A small image captioner, trained from scratch: encoder moe soft, encoder num experts 4.
Rows from block 7 of the image encoder of a small image captioner, named by matrix and row number. Rows with one number within an expert belong to one neuron, the router's apart. Each number is 500 + 40 x the weight over its row's rms, rounded and kept within 0 to 999. All counts start at 0. Numbers have three digits each.
Before each expert's rows are labels from the 100 images, of 14848, where the router gives the expert most weight on average: "top examples" is what is common among them; "colour at peak" is the nearest of a few named colours to the mean colour under the peak. Only what is clearly more common there than usual is listed. The data: simulated grey scan slices of phantoms with and without marks.
# router: slot weights (encoder.blocks.7.mlp.router.weight, 4x128, trained with AdamW), inputs 0-63
# up: expert up (encoder.blocks.7.mlp.up, 4x64x128), inputs 0-63
# down: expert down (encoder.blocks.7.mlp.down, 4x128x64, transposed), outputs 0-63

# expert 1
top examples: bright spot; limb
colour at peak: grey
router.1:539489467505452514529499484530524463493522515533549429494486473477587509480490420415500494548508486458565553494492547496479523423522555438561419539510472455444451552478474465527481527468563522
up.0:468439509503465428533443511533464559553479528509507472514472528493524545531452535540427467459550444481492492494536578572541572419487464497447492452554454450495519454496444518492562478498553483
down.0:492514488467555436514518551439468499472430524451520527489541462460495527553523490464484501465422453418579520480502571523469511532472485597447479443508465547501471465539479554451558481458470546
up.1:527507445531517487535485523516539513453553533564539522511513511456443456521512502475489490509516457555512623532469487487536445527532537502510524439495472504518504510497524531535447500467456434
down.1:530392558484488421485449481406571555509449567446485481526476522492509508547500543441606489457498436512451507443528518503545483523501491462432532504432544524512514531506473528454483540430559522
up.2:549616492521503571486486460526542463541518465554494477524523496480571452513491466457529527545503407430495502458492499534543583505480459540549453523502438510474522503471456403546506511550543491
down.2:554508524495434531529533491540452446476586603485528479488480560492585539496507479526488485498505474501528531462550495458460474501487508496493484511427476419500485570515481547477462536557428547
up.3:534526523577469465435541511557484514422531488513490511501570477473464481483532465504530573539536486516553573503471514512532441447517458498475525500429496525512518452509528545453505538564491456
down.3:493482552488435461465473504528499501495468455592440530494481483525483463429502554488426510523565481481503495457530532454461529460475458429478406479493564527506531436509493536477476525480561484
up.4:529474439494486538469407532600460511541533511469518528422527468474521526474511541536521595586432498442569459576493496527501556507445529454520463534549450497524531486458493448497499512496516495
down.4:466494560455522477465484461552509525441513514495541449518387408509493483518512489471516565431443454481551534460483432482440454535493553494542475525481523497556523388536458523437502510482454505
up.5:511464573424466505505511448494470519546499559467441491513537491438529518416518440412617568461478525483595491466478486529552491538492445507478547503529503485502498532469468426485446466535518553
down.5:519565526514482554495470528483471490471468549510511466609527491489445527456511503512516492454486508525415538490538514555437528444519512528551496507491448485508558471467572504442503599519478439
up.6:539550514489500491458460491536461481477481443465538432445468460497446508564453535510532468468424449459443484546441532501465485496525558564534512500498429469520454510515513429480495506495579527
down.6:502494521550558463456473479499557504560461430550499440488488500541533516513418484457546515502488518521472494445526566549491488517484457548531542507522456491489454492469533472509497559483467543
up.7:488485450471429535447513496545444516513503521448523588539556542466474462536451578512491496493438496487461512460579451513533515480490512504455494458573462523417471557538521501452547495535532509
down.7:527479476528441501478579498526454501461546522459515480499475565515467453479545529523548399464437422517500483466496496469560581455490555507442474499457457522468530532466527517538479535536485556
up.8:503474489414535525482511527566488463561546536469504457469504503525500516548460476492604496551464412499516441490453563490572511431566473530465541482586515498525490451518500490538531444454527529
down.8:491518507439399509469550473501462483511515500471460512471460547515531482470485462476482505375474520454509431505525523480520442545493541517473500541498543491500486490549559551520554480482471509
up.9:539530517444460551463478469511497579516463457568503518479564495484469555461467529495472531511500546538613582467449521464502474429497391463485538430482517489498517534464509507521512466452579449
down.9:529479547528524508510467511550460519527497462514492564516542493499446476530518535543442555497521459517481515496437556499517464498547481545545467487453512525499453537366468491487519465507483490
up.10:555574531478427533495493473493457530535468493428484507473505447488433484508521507552489402486545522509520485517488501466430555530540546476422480468473425456505490478479529490395492452500487476
down.10:447475476480506592588487501474454505459507492537454557520469436435547559598474533539453437485520465516515502532534538440533462514533481494509533554500529575502504511427507480453535558517463499
up.11:511488421469532499451504491526458495465540495470484531490477530522493490536510414528471531513518485483459505469539514513453400501527509518462446507455548573406505512538505425501540494404504488
down.11:509504435534455471395502564553455578375568470521475530500477480473499509459506520486459525487453509491437505465473528443513510469484438507521533445538509506537485514544444518509509549560499481
up.12:452567508489518484542402393448518495496542491533463508456494579531427510562553530554466513518497477450451511473468512536520567522459532558515511482481484498544421538553456498395466539463537529
down.12:513529495489543595530511500493524524425508447470553544481526458517491473501538537536426493474474442531505597498529467501506504460549511486493493521600552532529572547491506475495472424463480495
up.13:573492517542477456512515544535520453555530516477459479521478505521497503478522565497484518545480476537448460582500418457426431536496561482448503527419522535487633508460607535454487478496486457
down.13:571467489509440460525518478431499525496531459498425548452586566516508479503538478520503431489500450452536543515539490528506504472482545499472533493513457454509538426572516515482513514542472411

# expert 2
top examples: limb; crack in bone
colour at peak: grey
router.2:471489467452569489468468487464507395464498537398459543470509436547457532524551488512483554500511451545466567489420511467522499472465562522415534500520492435519478447513494461459478447482512455
up.0:498515476448442465466489560482474526469405519558501478474485506504485447480506530510471543497485518392491528423502501558543460517560460507496469620528500513516489493485491568561485511495482485
down.0:442510467511435424524544517548531438450512505560423483565534502463497515490523557500489509481504503590477519605459505418430525492474508528540504486510497527495547474471556526459483496420518520
up.1:526433492566511443499475439536445535491463495488468497561471511450513458411515547548515510471447521408471489575519495494491528526453541503443526462554531519545469554587546455501508476414517498
down.1:480486499461537554502532437563530545451475580446470530492398475541470510474491537472474459500558440521558467520488445456529538505477537442500517528494542582519556479481515559553513471582492485
up.2:536531548509468484486472507498524429486534556537480616479476526470542466485463567553573532530516484478524505514457503486571430430433486488539553494478517508419488546525478528541552466434519561
down.2:487582476456464532450534544515498463515536482519466543479509561494509515476512502470496453475504510544480512514558450460452526519553612531492432518500480504437456534561505557510531503541463444
up.3:548530490552475466467533375488592550533530519504483455423507470500549464432443488460494543530532475422558498461523563502452478494515464487471514523477496416462450581485474518493510534473564511
down.3:536460426498494471550511492505433490560500449531508481501532538498547487508571425421474548463489523514483516439482503477541469523537523485533531464512570526388483443472538525538470526501486487
up.4:458521517494538518460492483529472507463511531488513529536551433520557428528570491487466551482511481544453490497452581461503552453496586600500476455464428483519426515478508511486497528549463447
down.4:555471487510541418530479507519449574504469447485512473423547511445551441541556499551461484448554518483503534477507549480479516516464490521460458556525523496496493480504479511555424562428520491
up.5:449491557487556466469527514413497505561426502493531499463564509439529586544519474519484461479451483449563536527542503564486503547492504532507553482493569554463513506545566502518460541461571483
down.5:447518517553518457457504477478479439465481466451489530509478484461495525428533530554470527523501467415456462453511519450498548481490593590543601506601557530525525520521512512514530537536516539
up.6:629586516441461428407498471552498463476464514498461513468476484485520499479422483519538530466531535587493506461502464486512465477464530529486541566523508504495542454534457485451491484470488498
down.6:498505479524502519539557496467474517531501526524483449491415498497481562416465503517530495494487532571473515510395518512479464480508547536539525452476592480525554474466614478507600523564505546
up.7:523527491481518482545383531538465436498448529468442463545525574476539551562514515502540545495491520505466464460571499513511454487521494416525512492505490452507516547485524524507493474499476520
down.7:532489426505507535584506474569463456494480512501491537429485430474496497497557485439491482467485545475465516512491466507502446468490476414442487475498512459547574543461587510512490526474547550
up.8:532580558442523552529504475503465517456501511504423513536417513459542482504518514515506570487514507491509493503497501543539447448406429510532471578566398471505510504495537414477480489498549568
down.8:489430480453445450550543492488434527497476439413418501556465448483446525510474454485524479477505505497480443482514509428477534463531467551474398507443512488486488550500510488502533427473523513
up.9:517480457545501506535468495505551439466467509448470498488514510451571474489496505523576545470530428486528557455534488553435483541580500448516494525478472600540560491438497640513574510512425533
down.9:494509547479507496573453539537494507481481489512461471521517495597512469545448550521509550476458520527514417565544525536482458567472509474493488485355489560496541459553458472514439544479537509
up.10:431542503483490469457463465551555525447518432493515505519504492416615572567462524543498534454473491520537443527567541437466514514539434447538468580494495453530490526525552526457525475526463497
down.10:474467503492552527487548482490551508458508448503525433533539454503471462456563563463452584498494448511477463513540470496505439452505461549511542447501532446458487502481517534475495553413428509
up.11:586475492522459528518510531502520426477430518531521492537474435516550520500506506423455485480443528582481528541519519476514556499584510543554514494523506506573528511575562505464510486492518466
down.11:503475532444510537537539494467472467515487478494542516486434415503478447454507461518532447512463516514420533485437466521479445480448493538544480569485524425487439496496487536510486435499504506
up.12:446461563506509518522413438486491496453491459446468535533500449468472501479558474489502548535454461483476449541551492458528524546512472540586501496505528546531524415506541428475459483484459503
down.12:467508579478479504446505452513548497491498478480456505535512432423529556516441500519538447564526468457535591505495523544520447497481506479484445540503541479540500450430521487492492479444500519
up.13:546513522470484532545444504482501486487477516439475519471490449446551540495451531604520590444497498542435581487537592558461459482543512460455587520489462531422475479591555516450495483436580512
down.13:491467509417529468470443499552536472511564481474510505531513472441615448523515522482583507421530509461504525496447463464528485502537490514545511434601529455514484551477509556494537504502545483

# expert 0
top examples: head; side: left half; crack in bone
colour at peak: grey
router.0:510528490514463467475457527531545517535536557492508456541535472425422522571497561515527538475469532488536515487452549485531426427546482458476458417548501464476412538511570503542557573515553550
up.0:526467482544519469503496526539470492517501562468534446458456417495472460494559521482575472474472431467519517483499430524524495435483544569460494434441556462547569502491498570490505549469553516
down.0:531492449521486523508481460443546542516440463480477548492526480520479510483494472473492421409434513511448509465485538489490513494473458515472500552490490561577518549477564551423501462450508539
up.1:478595459496503483512502501447464536529449538544542551508546460491489488499455395445525502474533520520550456521522533527484464511492546451552425491476558499506485522556510461487547488494539425
down.1:487478448516474510476490463528505476482526512470513524470549500472454525517515478456499462522581566510544507515510480514445446521527517550452448570557572538554517442473531451539530504450439427
up.2:542456446514593462509443431498490499536525502506460496541553477472517505465416530535465504523503524497568478547563536495496496473505481507510537556504452461522552469579487582486519485596456477
down.2:430535492457492589515490501489515531543495533544498524519465481500615516560517504525489515444530470462497476464525514480557554458451460428492483542512561498467545527495545527547515468499498563
up.3:475556516474564513484522517507564571538478387478504447513550530483481514545495474538473547501472573476470534467515540477506545534557480489499530490506468450526434492458505426495484538520481501
down.3:524464483481521493554532590479478405529537511480462484482562479532457469541539503499554457459562498441558507514520512447476468541492527411481525456486525528514511514468519459487396452506457479
up.4:507480565521475467498534493479585522414528500492531474438566412494509497451476414454543478501488473530572519529523470509463464469440478548483494606498508470497511514549485507450456504510511559
down.4:518486501476452504481420573467477477521497545474472472489516569481561536476454615476482533575468486427501496495438470417516482478583470500518453508416500531465477560462458523465526491431490540
up.5:497444553544561549554477532507466523500487553487465579469530603500510506438434505558518507527469509495514481486489495499470531552496488439488458572438501520527496496462455473528596422497511512
down.5:545468535471573558554533467481567475574531465532590528537494518449520449468542551492477531485508514497470455506516442494478534552584517462509509513506528509476462469467555473520441540500490504
up.6:456469460471530468533531529526462450436502455505473495505448477558461483485458474436486439424521482483499500458518506540514569536532523562524495426519446544473525498505484508427467556452508499
down.6:563490519464503503581463511559559550486495437549536432500487490496503505547472464487496504496445481551493503438586526545540549532497450449406490501498491567431527520516518431498476510458466497
up.7:490503520478481431482554397506493436461450488579525533498561560482491484504495444515484462492515548521539447534519517404484503643527441550462550559493490491464506479466492526424515452495527468
down.7:497480488520446527495490493536586477521449589532524543466519501504523527484516634466465486523512559489584455474559463441509429556527444492529541513494500515483455484473471476478449461515372431
up.8:467468432546521500491546521462522536497499469503505520540572493619485417513511408515597457469507490540435493512464509552489522516470488468561597481505448527487541451482479471498479414484520440
down.8:571568403519497519492465535469422521547456613452459528467486465554503497440478589449479448437529503502489566471490533518495463511541460523483498488513542519479497542507482509543574499442453501
up.9:568491504506515485488512473502496518466471450506480544503502579522556502545462513500491521423525487442509493527451524502526507588487507563487598456460602516448563399504508576524468535565500491
down.9:492472442491500496499475520454494491545542502566530507442535496542536521498460547438498474441558526487526485491438442412475500570559486473554551460440468477520492497549469463426506439511475587
up.10:579480487436468514493459490538519473459498520512527540529513534525457545509478462413494535469492492589514530534525610548466514541491610544567531527431434558511457544491571541553520500527499604
down.10:518468416461449471518527466482580546494518521561509460442471533593447479556535498515563503506473424522499414493494486504551473509465530479533543434505515533490496481483504484521497500481485501
up.11:485504500495540527494623557553494489548551496517492504492495465482429520504517510506500533512512511518464441522492479551397560489519540415480509490509472525536454544478524447506418547477510437
down.11:430504562414489517504533459451545449537481552496512544520462534455468518476506510525482540461467425509456451517499490493571516498520439519539471513555484411493486456482472408500537512492510481
up.12:462487496503447492484518479551522486470448521430493545489461530444470578464496451436444542534516544472474551504475542468487436436490542544554456468418428544479502472440522485556436474539478488
down.12:485555510510483522497478494502435485502478555517485483538498509478489511486450408454505448461345568463494531493562468436564480522545558540488503526478429504481478534503483410509480466485483373
up.13:446445599503509464449575466473439520491537436540559415500479514513449473533511433548560480431569431471518483464600573412504513474504452526487509477505505575531490491583512541509500519545511457
down.13:535505485450464530494558544382451484536506487509499503541519577461450571530484527512539526466540540545467465565455542542534561464516454480559485486486512518485510471571514510500542541483535580